{
  "decoder_norm_position": "pre",
  "decoder_head_dim": 16,
  "decoder_inner_norm": false,
  "decoder_positions": "learned",
  "epochs": 2.1,
  "decay_fraction": 0.3
}
Rows from block 2 of the text decoder, named by matrix and row number. Rows with one number belong to one attention dimension. Each number is 128 + 32 x the weight over its row's rms, rounded and kept within 0 to 255. All counts start at 0. Numbers have three digits each. After the name is the row's rms in percent of the matrix's.
# q: attention query (decoder.blocks.2.attn.q.weight, 128x128), inputs 0-127
# k: attention key (decoder.blocks.2.attn.k.weight, 128x128), inputs 0-127
q.110 103:113082077081128125093068120100081180148089158162094161060171129160099154128118181141108149140178150104117126145121148078146139145095119149103126123093109147085140158164112198144082110124106080090160106155154100183138094123125126159076160112143170136152134135152087182103180155127095082133128095109066111087146124121195120173133174145174131100175135198144174150071144131151135088079131
k.110 114:125080103093172138117143188119150099114113163167129140129142096176183208076103144133090111093089135116079146113127106082075114158148173167118129088174108079092128056113126095057116126083163144159129093149120128096114114180143149108115091133112129078096181160169119098124091176154094142147125118129158096099128172095144166107128148162126161162137159075187032133149170122127127121089121
q.111 103:123065112084162144205127111107164085175132144147138073115147097154089124146103106146168159097199120152117130122093184112118072174114143116154130091112134086168139177076165203140068160077139066110095156160143120137082160167093148139084172069156139145165088163117190111115097181170165147174143151110089069112163152132154123130130094128147106114126152121141119074122134148120125109098121
k.111 103:082113175117120083155172096166166140162111142212139118120112153144173155116108150073138129077109087154141115152138162161112110164124079090126113164168147152135096116160162127157131093144137102091164107154060153090183054132181105078113123173192138113162114071157117125167088099159130161064117162120108147143086145189153143127096083092120136174183135106122125140167124129172105142155062
q.112 098:131151124114148135121144163148131147198187199129183122091100119105127108120100121141136125129148093166196161159151075091169105111102159181088078131113137158139163136157198134174122134105127144120105100064109090087111158138145112152161180098074075147129142152145154106108130127126143187111122119157159120133130116145098089141107142108088129178050170118086068175195080150112108109098049
k.112 098:157100149133125108171130101125142092085138161123161155126116133113165146153090194150150135119122152167106109060137140124098103074083113066128093137065164178153098107070137137124183133123142141142097119099142102174144148131080102111100067071148128182143098131185095168151169114056114136172126125128071076147132092097136137064088145125132194103189159145171180113158106115113115145198134
q.113 093:170082077113083112103046136118162146125130140145175114129159166142170121151169116119106192124120101128175134153132151154063093131150150057145178151123113074148092070110103118164162124114130147149121120143094134107122067151158097095095130140104148141146112076133130163159131130200128108120129118147170136132155148190162196113160067166162154073145143115098095197125089183114123187110071
k.113 093:064176133167162129143132139144200084127132150140120112076138132090101149115131087141088125144052142127044164091097084180123142131085110114145069129167152179151166095138138104149103099136096197168139144081163137140146129139149130096069140091135133126080182088142116115087133154143081063126126107180174150157153124108135129130114135064117146143106076136103100072140134183169086128098183
q.114 105:128130144148130133120110092122092141116155092134171125176114099136129127083102138158110109100085104178078117095117155190131089094127120173103127094119116110110136136176120074149144138143161182145120129062147160089127097126116063171151099098137194169118119122176234096159134106119164146202147115135095107160079133063144153097129184129174172124099110082083117092154096098106156125164052
k.114 108:096163127130197150047137102192129144093110118082101139138145136100209075133114176154069170109095177165070097077146141128185131121061151174151123094120183083064110166136118113189136111155135105140117152083123128116163093130093104149146115139144111133147145144170156123130149125122193174161128146130085112079172097100092165145124105109113132129179106096152164153123097074147137174160121
q.115 094:091116109071163123137104140173113077152111166152116163089180192079082130080130160153134101077078174164103155151148100081166106093142125116074078155130145161152124135084184150130146136108144155150134170135116118151106113120051098116068111108119167106085105114149176160149067144106126091117166143104092095096193162096108160117132098155195155118119125119192150141089135102196126109098100
k.115 097:107164102055155157126155109180050123189161149156114130150106134113107159182153154145093115097154087161126101118114125119142133128117189128169113142114180105165160118133146095119127158098160092156122167129154157125135118161140176080159134111109163204113143158182130118158101134153172098130090090206204142129152137080179137141113079127088155088095081172134095153063125118186151166144087
q.116 090:203169158169148098118133105107172049152148066112149092152122116095046166182146127142121163125101190130104173139112157122143149139183148099173139165105151134194120137145115135117118164110057080120159124120133130147083091173076170143129154134100092131046135108177096109149135154142106103111163083133118179117081174157144114116134168169153119130157151171163083071136101110129120132133084
k.116 098:167178149083136083170136159147093123123156139151133133173108138141127119166146071148155140135117087127158081166126127099181149078120066113097093128151153087172108110141118068084156028112123079144112141181195175057139136117080167138155131134075178164148150085112173168111104105121113121063128175100114133089120092132153165121161098093129072137155168142149163141163149104163165139124136
q.117 107:144153117062180146118150192125100114177051130160130160129113111096083108156097159163104153087120116133159081141144132129156082138102065111127123161134153094128103122090183134095124159087147103099095149147166153183164157050153130088112147107113088188130083173128156092168107144105108189136194093133145121126154148084101075175116179104136063146117090125165156155102124099146161185132123
k.117 105:086099165099205136116107110156169117140104138157096122112133144148063110100147107126081198113174166157134103097127084134162133131109159085146130162141127182109113207169170099115177165156150096082129106113126092151169098133179118066113131132136062164109152177091102104126097147097160130123120117146072099129114183112101107167135096115118194123104074163148105107097140125101178086069063
q.118 099:049120119096092095096094094118045091078173126145179191129146155114147162135139172139121103146114107106097081083116192138114121088177172138132176133123161123108128121146127135100162141099109113148178134185069114084143144161130137187158071090196158181081072153181161133125106124097117160165142114120136149127122123118129166080139116149168174120151174111110149112154111118091128084197146
k.118 098:076193087117105156073127168157168138110168120086144115099181104163138199164137131159115060132102139146131187139146154147143147084077103157163161088107123118094125155207181107138126089134122163148089087130072160108125094101119170177163109141189119107156157135129151076115113128108132126132131163158132099113175128170147158078099053161163138141106111141069093174109134145155069095146130
q.119 098:095108124139135110166189117158135100139133048111093104136058050116125099073151114091174092094155136106107123156159127117115115194144131109176141118107141132095124116087078181107133123121156157136116142222137066102120156136128145131128169141131163120127096133066093126130073130141179149058168058130191133094126133128096130083096114121145138153158099149103131090082156195153122180153097
k.119 099:144118140157133120171124088185119131174190158131071132117128119128098091133129071152168147154169093041175151113077192149065076139117137164123106124146073064178142129068111136178116094166093084145176127149113113173085131097149177083095123140097144103145161166098080155151147091161130132088150178122163158132089087127169191119097096127159117103095111129123113163095144151153120137100137
q.120 107:139121150124128132162116128142126094142185095104164175108081090099079100133088171137123073097119115156118140115147138087106099113139082078121124168103081086063132153115153146078120113141114151104152152132142156132120111157078192107193145177172137127114103123109206179127141136094060120148092192172080104088121134170119185135095144203122104167087105122171098149171105134111061093088122
k.120 109:176147066117092092080170135104148149123170096119133132148173105162168134080142155094129089153161187115154101137123122086173187125151143189147059143085166078113154119182114067118132089116140091158161152119099109107187114168114158133167167112089114110140111153191126089078149106152113100161162146116125090106085162143154102096138156169160126095185112071120078103169077104109159112118174